A small class-conditioned image diffusion model, trained from scratch.
Model: 2.18M parameters, 64-pixel images, arch uvit, norm layernorm, activation quick_gelu, num experts 4, layers 8, width 160.
Training: soap at rate 0.0044, 8000 steps, batches of 256.
Data: trained on scattered letters and digits in many colours, 195000 training examples, 10.5 epochs.
Rows from block 4, named by matrix and row number. Rows with one number belong to one attention dimension. Each number is 128 + 24 x the weight over its row's rms, rounded and kept within 0 to 255. All counts start at 0. Numbers have three digits each. After the name is the row's rms in percent of the matrix's.
# v: attention query, key and value (stacked) (model.blocks.4.attn.qkv.weight, 384x160, the v third), inputs 0-159
# proj: attention output (model.blocks.4.attn.proj.weight, 160x128, transposed), outputs 0-159
v.67 092:101113080123179102124148167156164136124163142140131093109164122098131164102104146070131100104123137154124133141167106095113099143117126128116138143115127165155111114087155130119136130144153092141128113130146174131112100088125115127127177097129112156114134108103125116096137183109127110153135130106151116098149122139152171142175184164123136123132105095145125092160106091138143112155108129152137145137175152133116144134118117139150127122121109134127086146137123032148148113133115119
proj.67 098:171155127124076170156131086099118130126104121108134107177147135165134111131154131154122130156168147132148110117113115152132173112177096139118131104128123112120116187177108135161124159128103126125122125101127081133126144141121130123094076127145128099137123104147142151135127067114133127124155138156154122174081163131138100114132146102157149186107153117159160153131152170120094158109143135111130086107094115146117154121134139134139163160094162115121125094116116142111091130115160158
v.68 095:158077120137092134143163082122074119122104106142138111123144148138128092143136151146203154181101124107113130128163160133161090091111138152096182111102130159125117135112128130131120081115122149145114120100130127151145134117121112135145101086128131133096081110176118166134119101156124133170108138105117160155096134098104106156120128125099145175160097153103148155082103154136148096111112125094116101127100157158176125113121129138137125115113119161138150095144113123110133134102142127
proj.68 107:101145113101168134124123161144153082106128128128113131185108136133139129126154115149089121076143118183115124111088112137123135165114146102166102102156126116144111133118131127128109150166100144108106144163149121101157095131123132139107130184143153115137159132098109135100149108132154136122150138136166149103150110140113114081152076118131144080116163120142090139120157098121105135117130166160083166089148106072128154149134138119120178137132117083160146193141131127138157126143117124
v.69 100:106114134118146122100143106125116106086091137121139158135117117132099131113158160172162123158144107115076176114137116083136107090146117147170138131089095112133137122146171127088154097138150107127103133104126096109123149117129110131139128163114132116115145115131109161102111104141173150140104095090170163114144146107088132106137092120140091132149132118122116112090127062165096114154073179162118099099111126116117166116112105126115183146094143161164146119150122125130130142116129100
proj.69 107:158143139141126185118130146117161146144174118105135107093123118104158114127059099066109158133110136166121099109114168126141145182102130106093117110156121136122158132106089109106099145148087117130155145150083149093156091107112116135144133073099123125129116137137149136139093133102125108086130172149116136138124150139150124141123163152109152141136122153123136125158135151096196167155153126087144157112119145160125108126153156129125092118118130115115121171122162150125092100122114128
v.70 130:133113102146162125139134102141112103114130109133142149167152107093156125137075124141076132126106090124147140120077117115148128130120111165099100105146124173119137165150158104119129132184145126139161114171130135100131139105120140097123175122114083078122150124140128128098103120124142101144103138131135107171147138159143117091127163116118177113110104103097150095134116145146110081133121124136113114129156198148142134140144171135181141102125111093122102175134138100169117133166099155
proj.70 104:126149152119094126068151162146154153111094117113108131119121169170085136139160133094150130110149122146130108135114136116111129092109189133163145115102150106140126099130144088135153115126125126193111121123120118159172105148108106149155107148134095168148117115131089098101171153109108129093131101157122113093100147093114131124132132121138113133141168125166137123139132133117150162096145146079173109103145055095097125131132089102132150132158153142124151101145120116106145139101160131
v.71 096:163092116138135143143152122105099117118161082131182141134156135130158110157101120110120159142089147146148101196111140112177122109170138109120127121135109153134128124120117131142097102160133144122145097139115112099138096097087150119126150126130099080123123092119171152110099129152121106135085142126101133126122103119131118121127165150108182162165139151125135124128083147101084114146133118115138060157119148112155088092132154128140148098114169071136091140141142090120105133147153124
proj.71 104:095138120134111080136095130172115107143145112114094100122115136122107152125176120153110129126179099133120139093103102123104142129090155138117125125162153106078135134123133166120112105133127129115109137124127090160159141134129110133148120158114172125124132148147081104143149109135115094165148131155171084118161154129130139128142116105106152077092104081114172116130160111127141147073121121137182194079165113101097170137155095109139130132144098143106136129101113153105118132121110117
v.72 078:177100142114155152146134117136144109156141122161099080088141137133131140126098134134154128145156108160092101149148154135118128136132122143163097120113096153129161115148114157127101125127127146151113084177162075142085093146166131093124089123140155134154104151099134138141129151132160156100080129164146159156095141106131096158086110187091120096110151101141110117090106163098143129138113125105139112131121118111104140137115111129125124125164049106093144126097123144102104128127130124
proj.72 089:139152072116136105113100127097137102117103109143135144138083131176106132083188122145110111148126166113184138089097171141106087138128153099096155159129146113144143129133129133101174095109161111081143143072102157106176130111088130090128130138162092139122142123140161095116096099117091106114159110112114127117129125155125112103175109112175137188102116108132156109154145100126154122149130134140136134114144127146170099124137139126108132117115169120132149106127116128129123116144144133
v.73 097:103148139137101156104121089098131167087150122129097123137180111102130132143149119113153119070127137113098122138142083155109133144148133165165106142144143154139128154148147108134152140120143076132124134122112145111090132123085143159130168101073139091096127098164092121103141138118110151136155136118171121121112089149114180127114127105193096145145133140103097133161128125145089135148112145134154107114138152111114120118121104164115133089088139147092098132161133093108111126135099067
proj.73 095:169113118139097123162117167146138102140134153087152126139112119120166159125088144119106106173124077126164133128111139117116119131114118119060131126111147108128167108145124126084085137142142131091161156146146100089115113139142082143112123122135137141170118124081155137103112115145150084114154114112095096109170173120145109105112185108059166127090113151129136125112153148071136127116106143138135140157119131149136136112146166107159111137131157131159128120122145136144083149100134151
v.74 116:143129134138174117147136158088114115174163096140140127098140164131190160125105098133093126123102087142140131135112160162109146096087112123119154153161149105160117129112115163154149126098106154085127096099115106163105126124136168092136094150118115129093103119112158116134135123155090122156115117102102154110088103107141112125113135155130127160147106130169107169149125100091125122150186115116162113137140066133118122124127118121102091107119119102114127147137110103162088114156169101
proj.74 119:110092122135071114135113106179110141094110160110145134119156115142089117167163126143175100128164177093150081146105117135127153105133168115123114103106138138112140096157120153143118138107168077141141133145141136103143138115163104166085137128164122093160120134133124134122143116126126153126180102148146106141152123139136124151146128107089141101074121120079168122093102139136120132091078141112102156142120151115109115124110090118168159156117141156104136100093123124086139123112124160
v.75 090:118045113129086142150147109157102113130106120150103139140150138138116084136166117142121140135119143145136176084111145094149161145137102153126152147121119143142097128121117096112128127128098173113134089131112138131162150139140134112071102118121088118114144091134104186138097155138121101152103128132095139145126117144115109086097112098117089136129123182145140162096087135119140066131126095152097128103097120094156173116136110146136123115119158160155156129107132175105092121126113139
proj.75 095:136166133114139081111134095155117145069158109119148122113124131123139131115087126132166151115082105120092119155160114141113090111126174135181106109124110121158131107139142151176089151147131111159118189102113125154115123073102112163151120152105151130127111102150152130158169106095118129128169118143158139104140094093115147176146109155116169143145139117111100130142104169138132169093141132149138119107116109163087127127075138139096112120137125124120104126145129111159165127125114089
v.76 100:110172149142109119134171127152103166118159148155113117120126155127130139134160114150140133091131125143096121158145113155131153127089138107153154121083134122140104135141149152141121160113106105100110131078125086124126102100135143134119083127108131154126087147120148146093126095104116163102165136114140081104137115115165129110122117109131136188182101126160135172135144159135100161150142147152090108104140145168173098117103078145098139106114165162150187100161100150127144132135138111
proj.76 103:117073130120138149136114092138158094139112124075149143139155122099152156141119109100108138133110114110126117088119127115105129126185119101136119126134144127106147099117107151119109076148153127136150153150161151098130150150115124170144173103126153140127126128106142137142133152167128094186125117131119148083127115143100153140129143128090130094072129129104105116114109081113144122113087112110164185144100103116111132092157126125131098170099120107108108156057142112083102156123094147
v.77 088:087154100162136087122138095130094106124120147150135155105154132121120157115181106082129107142122162127091122156137125130107124077120110094135141134148102136145099104131105130170118149095134137148135144102111080131137123108114105100140119108066115172142111142139092129133149151120120137133150122164111108083135127134157174120116104124137097110118140129133165146154153138135154225102161136131138119137097108115130140139153103133062110136124162146148155168091107121134157127120127086
proj.77 093:134105119113132176153131146123173187124101120127139103126111126126132103138126123163130145122122100114175140109144167146137138163137132099107098116110112161118131120141144122111156114151099099147151131160105188129141129137125151188120125168151151094119100095149160105126118115162144099158153124120114161168104096117115080102152127122136175159131132128101087100084101157150119089161072103129133148095138162132106127118087129142138133107137134127141099089118122160184082139135120133
v.78 119:103120155108085116140145091133125126087107135123155116127139138099094124076197113144133120102104104136121130139121134138143144122078130134163147092124130097134102099146155145130130169110103060128137138089114137109150142144145111102117105126126178150161087125158106126158119126142149123131169088074167136092131104106153150117103113094152085155144146130127108153120129101126124150141110125160132121115118133112091110123150075148096160084096116156141169156136121139111123159076128125
proj.78 102:135136131122135151111149146097138146149118120153102188113088100109124122143079122157118097108078120107105127093112115105107138121155119128091119182110114176134118144142119087122130095148122159094140116148156148141097138112084142183128151114083129167080147123110097140106092145106121158117113140148116152105119113128092101116121098146127101114141125136102097167099165108132118117160122131120080121145109106146161155131093155132122056158150145144157121095150156177134118136143129126
v.79 086:110165106118141145144137120155125100122112150106112134100096148132105139165173142151136149168088184134086110096067153095136161119122094078140166145090135125105123101133119173140142115124099111116086165101152125124143096127174123084124080152133150137113101104141133146133144134125116101120126132152124139068105126140120151142132097127132120170111116124153118145082122147134118148144123141125159173133072116154116113128093134118129109144114133127131166096076125149085130084134133100
proj.79 084:149116125133114130067112082100090179144130101154140108140144105121167102055122152114119125108138155111144143113194134154115127102133140148174092128140085124147122114105115102102106132119168101110150110076134113149134156142111119176111130105128094107127110120120145095126093147087155147140158156084138125172127149118096122142093083153131137124144127134106118149167117100122133140148110133121055114112161128100133143103116081148101125123121128138100113094140116115152135144128116140
v.80 085:117182169106127078161129099101126143162116120152124140138112123133130104097181131171118116136111115098116127065135115154173157108072120103153124071076143117145165126133129077117124123112148125116152114109108155122127147140119111160121123120119106109100112124155110079120099123127099127125108092153190144105126153113102135126087123129102123118125106132089118137154189140115108132112119132151130085107133126141135133144094123136098145132105174161146181123152116133129132150090113152
proj.80 097:101077106125133174090145153171143117126124184128124178121114136101127161162071077121144125137134103159140136149113139063086123132180133121171138178133113125101110134100152129108153099142122128144104145135162127132134129116124155110134115121123132151134133141117118149145140143118153147124115133125074138144148085149105126132152134157164104130124129104150131118114085117118180153140124124124122167145105125105128112105183122114175132177150093066097099130124156146108129105136111116
v.81 082:123183147141127162126165169117113211129148073170123159100140157161136148164125140158090142127113116123148103149106122127120139133146122133117124144142137109117117125107097127128148148157143080141097121138111138060138099113119136107103140099098110105157098067102128142154163142150102143161111134143099135149177106152120158106127126133165129100153086097148136107122110136124089123145180106112138101167133120112136128103099078097125137146095109114137104130128112143153120113136128149
proj.81 098:155114126140107069124084103173154136117098135070128101133099107143103184117146112104158133132161142124101156150124172139152095113090153112137126116106127147119119098143135125123103106120159146102143141095158123181127138130109128122154130145151106142129153180151182131104118111116127150096135120121161087112102141113169152144112131122070125102095097125123153121141141148139145143110080108128121150119111133136100112149155114167115113094162171154075125107107173138099148135107115110
v.82 091:104115152150151112116132113083139139177156157127094120086164140102119119094184134109117108124131097149105104127116159163108101127080115106192151146142137128140133104089114119149182118106124127067098151070099111113123130141149130138168095150140139168105092144103157096129149134125106157149167117133154138116118098150142106140144115133168106136143151132117108152152140089100129176157140146107128129145133107106114130111101107121111141119156116140102153111089096152125158136103158095
proj.82 093:149129115150114169130108118145109135104121098106156119149081113151147153157064108140127126126155150116134111100105135089125150125151133112092098118126120104109134136156167183094085132131154111137194116137132145102089144154130103137091139094116110095142124118135141145121104132125137137102129104084089124143155133134110139122098154137085095131110096115135143117120111125116120087124081101117112138114099142167138092111152133153155094128092107158122131128120164085079064102127097168
v.83 092:148105089154116114086127133133122154111159109122131076186134115126140119141082090114107140121113148111152155159135110145142117122130111148105124081113130146142116157123126092125125126098130116139149151170128118126145133105119116129105195113103146123129112113136125135089084112137133152123118137120080089156145185139127141129108150125137163137162128147119117089108111151142114114105075109130115123153109131108155134117139188135203161122142150084117103144134097072150089131124084174
proj.83 091:131139160129147137147121164151113063140106094123110170111117131122082139138166152118141161106143082136094125093083133119149117134117120133122131145143135095101146139112153118135121135173127172145125077128121105102115103130131124097143079120133129128126146161114101141096154131118111117151110148156132175154119102109114134120153126121079128092099092096162192140141132113114127124131166161081133154109175132121121116137167069086110115150097094136124172142121155178127134129135142108
v.84 095:074163157131133146131079135129144138124129136140147204173162103117112134100116107121153116097079113086101121126111107116090155154133071139157176158106145155101099112084173113137154133146130126153137122116079117117087130155087140107127139169103146134115131111150102139111126148121149107109161103097137106112160166130133120109131104142204092154134162120138104087142141127118154127127131122138127126133132106146144131131112134128136158128147138123128152173162144126135084141147136091
proj.84 102:173106138127126125122163127138117178132129143076104098065098131136129160135146126095125165180159146141150133140130143119146129124148147126119079142131119118173138123182127135122119140092127086115138146115130142108140106106185112158121092100142102098137103143113171106149072106133117147130132133126129140125123111146170168131094142123107141136135097149119170165113089135135108147124134114117116106126118132128059170147128145112147078124100145173121084081086120121134136123097112154
v.85 088:147074173127094122113184130129151108136134084111135107124132134142145117122126128093129170086159139126127116135165147127103120131128131136130074105109117130134122089150085131141147127166132123138146145124177113094140125102161106086125116105121141120133086140059144136179146108126118141084135093164090124124130140159191138145142122136127126156147130186128108162127100117135141106087080113118150132145134099165120096112112110153120125123110149125107122120137124056156157123127091124
proj.85 085:102172111134120132159102120109086129145114155149127085105162115150123117165122123135144092131130153137129119151133118146161115144112147131090165165144144124087128198081170132150122088094110134126121099122091116161137146118091138145118122127120101132148139099155151141089096133137157137182129154111144142124151129111090122127169146125105167112114119082142171097156159171142123141141166115114098114099164188084154158129159115124104156160125127131146145104111133157123103111115158134
v.86 091:135150121186179110162130142152149132077113101123134088139146139146144137193148167076128163103151133125169116168130120138107112110106128141157085115105158129096129158116123130152126147147101154128147113077160121121169125120125120136139147091141155133143137097130137111130137105094111100177078106113115105131166134156141122111143117138144109140080110112129103110089105100136083127136166129128107142142108094152143149118185115112110137107136120136146126172142114104122129159082088109
proj.86 102:154133104136068151121143137108121110155119126158093147114074101140097103110115116178151098114116115124090141106104173147149103142143165104107129115133100095146140138147112137138128119145169102171126129185071138141100100127139134117122145149126068104130126131138131148113124130121148164095131126142135175119120102097124128141133132130096157106141103142106167113123163194138171126138092112128145137137162138130154118122096125163129158127174116135086154084118112168106148108156166136
v.87 100:148139126121123149102105135114137148126106124102105135155138114131090131109120108133160093128115119114104119108134124126123100140159160137064100101143170165130159121128157118142088146127154159163178129129117159152082142136139149131118143127130073146154170119142153138133155182126125120132148127088098158155114104134107152116111160125114151076113098128142141067166124108078121145079128148128152165140132152113088121157144157129190092108134110108078116153121150146120123134174117116
proj.87 117:082130113095149113138141128116150127137124149146147118130122149148120099142149131151091145136121142147160115161151115133109140094139090148153186175140120091143080134147073121145148153121092096100078109116162116139123114139112134113163131146148146119096118133128115104132125085127120104131106101125149104110105139120163096125148080113145082180106176148147092204097118146160131094134160114122131102138124096126158159145119147146094111126174136138170112112160104113141144135121158152
v.88 085:153141148133128132163130157119143122148165127110169113097129149144118103134153135143161160150142127106150138108112136200128187138159121116144141149125099086135112105132066188116121114140165143081124136096131134137135130121139135122167088138129120165086116130098137123134122156133099135103110116156136104100101073110111104138096122098131113149153126153106123168138081092099138153150101101116138150118119089119152147087122083129085136104120166158101148123111129160130088095117130102
proj.88 092:123098095183112109118093103108082106151111147112091128150131137115135111170163108136117082113124138119085109146163129082144131094088143117135126146102166119147171096125130122136143152102104102155142150109158096094131152157154143128121124135120165097161121143119153131135141126142125162153139092110123144175143140126123134135146096178107142134127098165112118119069171158122135091123151109148113140162137126167105109157127159127154099168136088109126128092144090135108167178147121130
v.89 083:149092134139103129082147133153160086107147086123099097115159112119111138186111101105121138126116139097143136174080130126125132141117107121096113126111096122130180112130135121123114101148143176169167141132121126149070117121113124109076154100100139124154145122112125131130079118113122142175131122119103148145140121181107097125123146148102122096098119139097175091160148148141155109146133118143142141134144148146124163092128120148157119106127159114139108162203152124122143096142080152
proj.89 088:107125126141138105174127141120094148129139149128139132157101123134178129086125160139146156106127113169090105130182094115147106114158139134144128127134136161117090162108109135139119149133119099104078103134125141139170141124123161129175092139120120115087154114132144128121172127128142108130096157165136086091098120077143181139171131120154154117148105126148117164089102156140101117083142115143160104110124101088146156132104158116115179138104099093135129111102103100153142153130122082
v.90 110:129101094143144098124107146133148110136126144171096107129108089126145150159100153104135145118150133124151113137107119138122129109147137104107112119119143124118153177079158145118146129137145130153171117142143149185126136092170158107156175095104094151147142145156145123106146121108125128140066156188107081142171148144141112119132152138137134098103120092131119101146122154107109112099151127095123145140174122137111133175140181123161112114157092107098102135142126078163165113164099129
proj.90 105:129175151148102154116153089118114155090144121108178133138123146160112097111139136157105119140132143132128141135109118118135080139135112119112146143179134139138129151196108162158153115126147130129092059125097103107095127190118105108103104139140078101124119087107087131085124141136130076129147079078145157107075136136121139112146127135096134140125114104176134131153128131148134107157121117119159115135103141110153116108124093141154185125128138125121153131102115130084113133126154118
v.91 091:172147085148125153143131105146105161092129132199133135132092134194106171125105139146143134132131175131116123126108143130123113161123137103130109126138154133164109105161117105126102122120170156136112134145120104174127156133129102156117126132161085110146116059174163117165151137126109102159133133137115130124150134113159103134138105121120179117102119117123143117186146160129168144141140088115124095110115123066129143125137171083159085157140118109138109139113137109126137097152105139
proj.91 092:117118141120140073107148151143157080153126087126148104147197120087141131133161152104103147117146061127142161134119111120122119093170143151120174130161140116131146156099117167157141146163122127105139120142137125148105089155156147118142108125107143159133089157112122158117164113148126125107108115131115140153082141112078147138110138144113098119156130156126100101082099108163119131079139167131105178142126099127145122123099103175122151112176106107123134104145114095151149137122129111
v.92 095:154101117109119137128123120118146160118133114159171094098135145107122154146139092097125104164152136125117134120163160125118126095108137119115138131168123128123151116089078121142153082101151121115109134101135145154128139155122131141127085151103094126146094170150151099204177145123105157128201140116129136103150123123108156119166098126148075103145129120119098113141135142072094140136113117146149115112158059118119142088122108133066133126127144123140145121121142131102160113130164102
proj.92 098:120173140136145137125121114150092134150153118129087127119140106131159124115112133163149151113147119138153107134136116128124102179131130097115085139135129152120106151157136160122129178147115133080126122136117122080111135131131102144125187075148143148130165119099133152095101094124139076128095119109144091150138156124138122114073130138109156126116138140124133148102139096164138119162147169111101173150084150123142072146116152159181081134137090141122126139095146097134063113121096136
v.93 110:128111104092133182118099173122170109173105133132128142105135137154122128107098132118145143141125110138129109116134171127131151109128133106135096125130113149094152122134118170132141139099158185129111136159112117132081126102118137080151083153122103122142138114138092065157134137104162136088084126160125132144138129133138124139129121168139111130083132109122151138130140140106197118134140122129154167152139115078105116164110191095167106124167099091111104152104128121157131120177160127
proj.93 109:144141135142141085124141119119086169132146107147144104124144144152133122136162138120130110130107177105183115139102090123133115149129102143164135153115148141155096108140140109143128144103110097153133099084116162148140168146165146168093095138142124142105127143120186100091110142146095129142147120103119118133108151135127144104131117163144141173159126138163138105124076125169068152114148107102113094111113116152100136105116095159088140127071145162085117074160150128103123111113122107
v.94 095:168145095098136123121104139130160135125113104123115113129127102144097171111137117127133113164086110162070137084130161145113100123136156107078111161126125168123127164136133096133119130110129158127114087126131153156142122095129117103136138129100085146174177152141151085176155140113113121139082121164080135145117158184110119116125141119125147119119155127111141119103083136098148149104182152110149118169147148114124143156075120102168122148159101107125144133106149099106144096144125131
proj.94 100:092109152113129141152158128128112159121113154161169132133165178128139094136188115108132120082159175125169131166137097121156131103144111163168158092173165087137121106126089159152113149113136126146120137134117111140110116157137162162113112160177141121086113130128150145066134110166130102098176122085171150148078120106109147103139118166098131117127126123171152138115146127155120128143105128131126143109139108156116123121129151142108122093085156137142138141120124164124138132152118136
v.95 091:134147125158117098140158077164123115089154144104156135119154150132152085124138154173132150146088154088114190107111167120115111100115114128145134131144141088142151134136119129110094151118111133156145151157121095119133103141131103136104123103092084069141121163134109174128122127165092113137137107095124172108119140103124084124133130188136124120145110149142140153104084162078106119144107112131132140099090109104152152123123139139091128117107162128123126083117114159153074119131129155
proj.95 096:112137111106138139101101137121123107141102098154123145144072127134130162124131121158143113117151108143140099143202120163182125171120160107117111138073080160108108126102169106120146100161120095124086099094118149145184170142111133115172101115134147134134144082137145103155141142072143130149105160152140093134128122124143159114140114092105144135103130131103113132155139107179096116123125141160129140122146146119105105148141101152131158152164139137127118173152137105127179138129137107
v.96 086:133144115113136184102162137118153096132146101122127093142099143116118072091102119112137089123120106147150121136125091136119144150163141182118156124122109099167158148104142165091146102088120146104130120158061130130122120090166179119151115119169102150110157143102138095118120147133144141118121183109119139109091143077135097131145173121099103147151109132154151131144106133105185130108148135106119144155124158171116141129109148106114139108102157130152153103130109125109106127170104122
proj.96 102:134164141089099091146086138131152130120162175096155176123158138138122165124157125113112168133147166132090135113166112089138102115105081119131117109114137149104146119120130146134106125107107132123079115089164143144148132117119070100088105123100171101135081128166081173126119111136112083116135105086162119141126123166152150140112139104131147124137122114143134129148146098101083143161124140111157144119127118109111117153135149112155141174113095078084107142090147129118115124125150135
v.97 100:130110164118144117146110082138131123118165103176125143078167184158142141112157141128129171159127134125175165100120135184157149118130162141160150134143119103106119108092127130161098139122103124140140148082131142118132159146153088143132120132100157129126095133092133148157087153130107142110127090150085148102132104080130135092141117118120117122138130164142129169105095130138152130126137077106146120117136106100123105087120147122095071069084135151118130117085133131123137128116157146
proj.97 099:148103091154093148131126142158073087129094152076131073158100108088097126164161127140153101129141148092111124137177146117100108138132136120119061117142124143134182114129130154122144125100132131096093108150102130113135119090126147154106133117143099088146128135166126133103140103143108145180145153109127111150116133153120106150118127146119176099125103099085130100159137163139098111147119147155125138110142141171138160121153121132111170151137156115151113130168090131159152164115111098
v.98 090:102183094115145164117131142106129160090098161109136161145110158145089181119166159110158105164123136125086164080145131128099109127106156114167117171116096149128112133149121145166114145136112099131120127157136100164103163147152125098133114129102126104127105147144167124157149120137148101110152114110088138155106152131117116189128122135108108173145144129132150148185108112111134168109129154177151124114132153111082159156137116134085112128109112111088115133130143097127128125148129092
proj.98 091:138104118108125130130085105110138151139139094146154090140157096155155121094104094154121160116133117142172092158136113162106128132153089140098170119169185087151157104132140107108125099101131127101135125075126160124131128134114099137094120098136121157162178127114111117123117127136152158137102142125172117113129141108097131095105132131173131141101152124135104106106154147121133094173138104075100186125089110145147117094148131165163100131170161141152121108157143161120118116130117146
v.99 093:174136134099101163139147161070152142128140119106116115110090172148154131133155120135125119144180127093136129102121132106163119135134136136065142106137137116180115137109075182141083098162145177115115113129142160171154116123133140125169120126149123113107160166099123121129120149138132138134102137125095184114114144132110142141137149120091148143141116137153146129098114129112174153186131179153095136135091132137160126109133140092136105166153118102181129127149118140152123093139129139
proj.99 090:080122126135164117114109099158106123120097131125175131128165107117086116105140095119156117111091143150115125154141160153082192098125154134173141157112117123120121147151135111106133144059093084158116143122125104110132133130138126103113093152119141131148087092120143139126112084131115107151156114117153097176126111134142139138157137127119133104130145121117095149136120113145110096098120086069149098119199125135111148132106129151141142137111143114068137111071104138114134118132147165
v.100 101:097164134150129161164137172092118173138166136125170139127165182119129150129169140135156113119170129161097128098125124187152170129132088126161157121150152142118132092096095173107121141120157074137115096125105153110137082114122161148156127133112142127097084125143127102142095157133091134142117112099117099107149117098145111105110119120150098173158116151156125166130153091122107151142140124148137115120102137127125124116108136132109111109121168114113106095121135153148120109086144075
proj.100 106:201086132133118109121104091158153090143104144094128118113093107147140135139105134136135145145088138092169128138140145092087122103141141144087120139087120110163105120129162102132142128082145169100131180099163125132115165150143098140110107136150139124147163154108171164108159123118138154099164117162117157151117146149108135155107119154109140126106127112083154133120099156101138118115119144123113163165119121142123106122175104123129105155098104148116140117136136126094101145156117201
v.101 100:134120122121169132119108087147145131120097134137111059162126117153075162151154136155152127129111171133137141144140128138106081116125142068206148145140139109133116095124126135140116090101144104115110138125134132151114192121147129115100108147136131152085097110129138133178128129125098074119136112137119129083102124149136151116122110127122120120108124115163114162152165159102111125160139107087119101128099107110142155152112108139091118175113099147110140116092117154100146086124175148
proj.101 127:119150101136132142117127157123136081127161122149119162130139128111178120117109130126084097160129130140161142075118140134126139126131096181079121131146094126148140166131102120121131192154114154103165134132140111088110061126136106137115136115165151112147127122138126136096153112147122165152104146123111167142166097096116084149145090147131137131128129172105117117121096091161145114117115159156106178118103152141147078111135168126131172093125121111135141143139097103142103164111093097
v.102 096:137143137144139141110107128130183131135165088119138109133129130154118132100083179132113152140156114125131118127100120119145160135137141149122120133130162170098137134135135142106132168126128139111138109179161111180081110143092142102136149098123129097140183124151140110131097111136177121117081155119086118208125114141120120106123157136161096150096161160124140105111114120132139105127161129131155142129159136099145140175153118115169112092133127111092093166129139090154130118187097106
proj.102 098:156122121121104109156106157123097169138122173135131120114136142124138150165168107105140134160143148107158136143158154140083105139104150145085097102132136112125158096154120151138127108110128116165152139107125135127146133129159103136161144161139112134133106140114112137131142163134114090117151104129126110097128175142170154101136180102104204098156113120118148104141133167111111150133109108126180084153104143173067123072128124100138128152144142152153106090143125169119145148089146145
v.103 119:187079173129109149115156144108115067122121088143161110149109127136113128118124143143131160144146111125157143155082137134163116091124180093122153128128136113144132137138147149092119121112142161124157136161145122171192105108128125102154126094195096102155142142112159100145120108143118121143097108150082145126125136128132102109135138159082169125140099142113103140112121157146158120141141132132107093148120149123167147121122160119192165120149110143149126134152111145163147125130104167
proj.103 112:092154123152153092122111123141108130116146147136125159140111118146165101139144134148110131111120122150066096105117113128136155153118126165164141106150106150124129140087099121156123120159108131178090124113114109120107127167126156159156117199073146157099093116133099144102148149121161116146125154140169152122139104129138146141147090140119133095128123162119148132100145096124144109108126140109160183090164080106118124140145130122076144149147107044129151151119113134106123134137136090
v.104 105:111115111128144160149132159090142072140132127125148127125134129132085131157066163126119148130111073117133117112102101097134129146183086140106159141122149146138122148125160110130106163121108186159157136198120126140129113125146093119110170102115116091093173106127089146109116101123158120096114145126130136157130118149089141138114171091111137143152145136136163094148121135138129114142129126085134157153128152107132143088145139157184123143110105130141110179142138099143110098147095156
proj.104 110:168144113128114118112130137147133162090121160107121139108142122159133147103172114115135121163150172146132143128139168150090148141102156161140108030113123143149103112130135118126120103133122104162129124108143129152129128075106116139140071150181122095181095136157134141134117137116122098134127120117116142155089152132178111140146169151136171099116136104146105145157103164112111129098121122153143093068114122151095156144103137082123142118130162118108124117115115164155152128104152132
v.105 091:167102129120110112114135115165127130114137090124100138154140093125142145127113144143115171134096128105176182123116145134163146123110141140099122177096114141155127159148147145113072132118100117089144077142150092149121097141098141162115171159128108114146112097150125129105092101113117135143083118127139105150069126127088144136114141118185146135153123110110123106105158150131127093171140119115128131175116168115142105124123085124192132113091151133146107150157122118115086099094111116
proj.105 107:153128139171113144153124151131130104148115144129165124124105147129099158155155117112127085118158075122099098146119123137112122126107136163134141086148126115113146108117123103132144124139155158143134162115143133094161128150135102091161123108122138116112124173086105131132190151160135116129136128166118138135151155162150125114138130103048163077104128157101109113097145073140111140085140164136152117117148097124124119127173166069125133132167110098120132108133136169139142189126149109
v.106 125:122132124104131120137149124170121100125113063137160126154127103167156110134077111139109118129108124117135144131122121117146110115140122171098105130159146132132136162140159084139106118128127155153164118187105139128101135137100117130112178109108123084121146097124092161089095122114125107126083154130120148173158149137110092134123130109129147125121134134108150108124090128131134084159081128145125139139171163104150137116138168103194141134134135120173088166161143095161108100131112186
proj.106 099:149119149180120147096116191103140123115158161116090153149126149091094140153175153072136142103161088139118141140131117125158151163117137106144145086097110160119140128095139137133137130175136146157082115111133102121172098090134147111179109156143129128126122145148141126124147140139131146122123121141143116147104132138172176137123167135089140112153133118135129111145150157113124148089155114104131072094106078120106171162117102128095155113149136115107130135140090176131148149120124099
v.107 107:133131123129113116093079131146143114128100160179114135152094123151107154109100168107096112112145105122151121153109142121089062124149116130135101121136130159121163179152135109117117168109157158163137119170113140140139157094123127130119142140127105115120181125143159130146147166106171150120119123123124140174151138168130111148124142145090152110091131073087145090155143146109139109123104150129152118126141157107145141146176175113170099124140115111137111135142094103168151095127081161
proj.107 108:088144148123182144115183142112157108147146119124124129102163106132141077127145115141144143130108140157096127119134101137170126159124105155079197099141136115141114138106100106144135106150094130136140104151138122145104108187140158113169123151144096160127096133170155130087134088152123082115081118119106142093104128089137129116153105106172106149143133172157112122128121109160144128108175097155100140143130111147130142133119132137117175152123128109125162154150153123106107159155146110
v.108 091:149122165115114112134140139100114121112178128138150107117134149084131113124154101154110147148103136104166146150127156106157148068128126140141159150107112128174105126124151123115078107119116093167165134135142080124200112147084112114173120146090113117097121113136100131132120146137116115144095112147150128126116149121109109109130128121123112147172145134120108174112145115119176125109163153119144094126140136161072148112136078112115135110088150142156149096124148148101069122102172099
proj.108 097:132144096126137149115087129181120102139079118112116185151106142131111178137154092152117105122130108181077112086125111174122144136059137104147109116130078111101172110106126108094171131116132132120105157119124151094095138105147124120104088133141159123131116141118115107118136134146112145154169144138121125134164128134150123152137115129126179111102115139089125113118135113128088161154129146134158157114159109107151092151164181098135148133158114115109119163139121147143142182133113114